{
  "image_size": 64,
  "fused_qkv": false,
  "patch_size": [4, 4],
  "am_softmax_margin": 0.2,
  "am_softmax_scale": 30,
  "init": "lecun_normal",
  "beta1": 0.9,
  "precondition_frequency": 10,
  "max_steps": 6400,
  "batch_size": 384
}
Rows from block 9, named by matrix and row number. Rows with one number belong to one neuron. Each number is 50 + 10 x the weight over its row's rms, rounded and kept within 0 to 99. All counts start at 0. After the name is the row's rms in percent of the matrix's.
# fc1: MLP up (model.blocks.9.mlp.fc1.weight, 256x128), inputs 64-127
# fc2: MLP down (model.blocks.9.mlp.fc2.weight, 128x256, transposed), outputs 64-127
fc1.140 082:57 30 40 59 47 66 52 43 66 42 42 45 49 16 41 59 49 35 76 45 40 55 40 39 45 66 67 56 65 49 53 58 62 60 55 63 46 51 55 52 54 42 42 57 48 58 41 56 51 60 57 63 40 50 67 52 44 71 56 56 55 55 43 68
fc1.141 109:48 47 62 42 56 40 80 57 66 42 53 44 42 52 52 43 66 63 62 57 49 61 51 43 43 41 52 40 52 50 44 51 41 48 44 47 36 63 54 41 41 58 45 51 69 64 47 45 70 52 55 46 52 51 54 53 53 47 35 45 57 45 56 62
fc1.143 104:64 48 35 45 66 45 54 45 55 44 53 53 73 58 38 41 44 53 36 50 32 27 45 41 63 47 44 55 40 58 49 46 51 46 67 72 39 62 48 41 40 44 42 52 51 52 41 54 46 56 58 33 56 58 66 37 69 51 53 56 30 49 45 45
fc1.144 099:34 51 73 53 51 54 49 70 54 45 50 55 47 34 56 50 35 62 64 37 52 52 43 56 44 51 53 48 48 59 61 73 47 56 38 41 67 54 69 51 73 61 48 45 45 63 47 46 50 41 38 48 37 54 50 50 49 45 52 42 45 58 55 42
fc1.147 083:37 42 33 48 44 55 45 50 49 41 73 68 60 47 46 40 64 65 56 42 42 42 53 35 37 44 44 42 57 41 52 42 49 45 52 60 48 37 47 53 48 60 53 47 64 54 49 43 70 42 53 48 50 49 46 39 55 37 47 67 51 56 44 39
fc1.148 088:56 47 38 37 51 69 43 40 49 44 39 37 44 66 62 51 66 64 29 35 54 60 24 55 57 59 68 46 41 58 44 51 55 50 43 51 43 58 57 57 48 65 41 41 68 50 48 42 52 57 49 45 56 55 54 44 57 43 65 62 49 59 56 49
fc1.149 101:62 65 47 53 55 52 54 23 60 46 54 49 50 45 46 27 49 42 49 62 52 53 51 52 38 49 65 55 44 60 40 49 50 42 50 69 45 46 46 43 50 61 52 57 49 49 69 53 34 51 60 42 56 31 34 51 51 42 24 54 20 63 55 42
fc1.150 128:52 71 40 61 35 39 66 36 69 50 36 55 61 45 41 47 54 43 54 52 53 48 44 45 46 35 43 48 49 32 47 52 39 36 50 35 47 55 55 65 34 61 50 62 62 61 51 56 48 49 69 55 55 49 45 37 60 46 54 51 44 63 67 45
fc1.151 097:42 60 61 46 59 48 47 46 47 62 52 60 53 48 50 59 24 55 43 43 54 49 44 69 73 58 47 53 45 52 64 61 52 58 51 48 51 54 52 52 44 45 58 47 65 58 73 41 42 37 50 63 48 56 61 46 67 51 46 62 51 47 30 74
fc1.152 092:57 52 47 34 64 61 68 44 40 55 51 36 43 49 63 44 67 45 35 52 41 52 60 46 34 56 59 31 54 29 62 44 28 48 53 57 40 46 50 48 44 51 47 52 56 60 57 37 42 58 53 56 43 54 42 50 44 51 38 57 47 55 46 31
fc1.153 103:65 51 68 32 69 50 42 41 62 44 51 55 47 41 53 49 39 47 53 55 56 66 47 61 39 45 48 60 48 43 66 34 59 40 39 50 30 69 34 60 51 57 37 47 56 66 47 40 47 72 65 53 58 38 66 49 40 57 41 29 50 54 39 49
fc2.140 083:54 52 48 50 57 47 43 57 48 36 56 48 51 48 62 47 36 45 55 43 64 58 46 44 53 71 52 49 84 60 50 32 40 35 58 33 58 42 55 77 51 56 64 54 35 22 47 45 38 51 37 50 52 47 58 53 52 49 53 53 54 44 44 36
fc2.141 112:51 43 57 55 55 55 55 38 42 56 61 56 52 56 25 61 48 38 51 51 60 47 49 30 41 55 49 59 64 54 39 65 55 55 72 44 48 55 43 44 59 43 63 47 48 33 45 51 56 64 52 65 47 47 72 61 61 43 38 39 59 57 69 54
fc2.143 109:52 60 45 37 35 45 51 52 56 63 62 31 44 52 62 54 41 36 41 41 68 55 53 61 57 66 56 33 42 52 58 68 66 45 45 56 64 37 46 50 57 50 57 52 44 52 61 55 38 46 43 32 50 44 60 59 39 60 31 33 63 46 49 66
fc2.144 090:39 33 42 51 48 47 65 35 41 27 42 43 39 44 45 53 78 51 48 51 36 65 33 48 63 58 55 48 47 55 47 49 22 47 49 50 48 53 56 45 54 46 64 58 47 55 43 48 57 43 51 61 51 55 45 53 57 55 43 43 62 51 60 61
fc2.147 074:58 31 46 42 35 66 36 56 44 60 46 49 47 54 54 58 44 47 41 66 56 50 56 53 52 45 58 59 44 69 35 51 42 68 45 48 48 52 57 58 44 50 44 70 51 36 78 57 42 45 42 52 43 63 45 56 48 75 65 49 61 44 60 44
fc2.148 085:68 54 64 40 60 41 69 34 63 39 45 61 40 48 43 61 48 48 40 58 50 53 58 63 50 49 39 44 62 35 51 42 42 32 54 35 47 44 41 54 37 47 50 61 42 55 64 49 53 46 29 44 42 48 40 45 31 52 33 61 44 51 50 42
fc2.149 109:40 57 57 52 42 43 35 57 57 50 41 35 42 62 39 57 65 49 32 49 64 41 55 46 57 43 34 51 35 63 62 49 53 31 48 54 41 48 54 52 58 45 37 48 52 59 50 54 15 57 44 53 60 66 41 46 52 41 72 39 51 53 52 31
fc2.150 119:52 44 30 49 61 56 45 44 49 33 40 42 49 46 51 61 43 45 44 66 44 52 42 63 53 59 58 40 56 39 69 47 51 56 68 58 43 62 39 50 52 54 44 50 47 47 36 68 54 62 24 60 52 47 63 35 48 54 53 44 65 42 37 56
fc2.151 100:39 71 45 51 36 26 51 49 53 64 69 62 54 51 58 37 37 52 46 48 25 43 51 40 44 49 45 49 62 66 43 51 36 56 41 72 40 56 49 55 48 55 56 57 47 28 42 48 38 54 52 48 47 46 30 40 47 41 21 59 52 45 49 48
fc2.152 103:59 42 39 40 46 39 45 39 50 50 25 37 35 51 57 55 37 49 57 50 34 65 44 44 63 62 55 61 44 39 54 57 41 52 52 69 58 23 40 52 42 50 54 50 60 57 57 50 37 58 25 59 58 51 53 51 56 49 29 47 36 48 61 53
fc2.153 096:50 48 52 55 35 36 45 56 48 59 55 29 65 66 52 50 43 53 61 57 49 52 45 51 51 58 48 61 45 51 50 63 51 50 67 32 57 56 66 30 41 60 57 37 53 50 47 43 23 40 39 65 45 37 50 51 49 59 58 47 60 50 50 33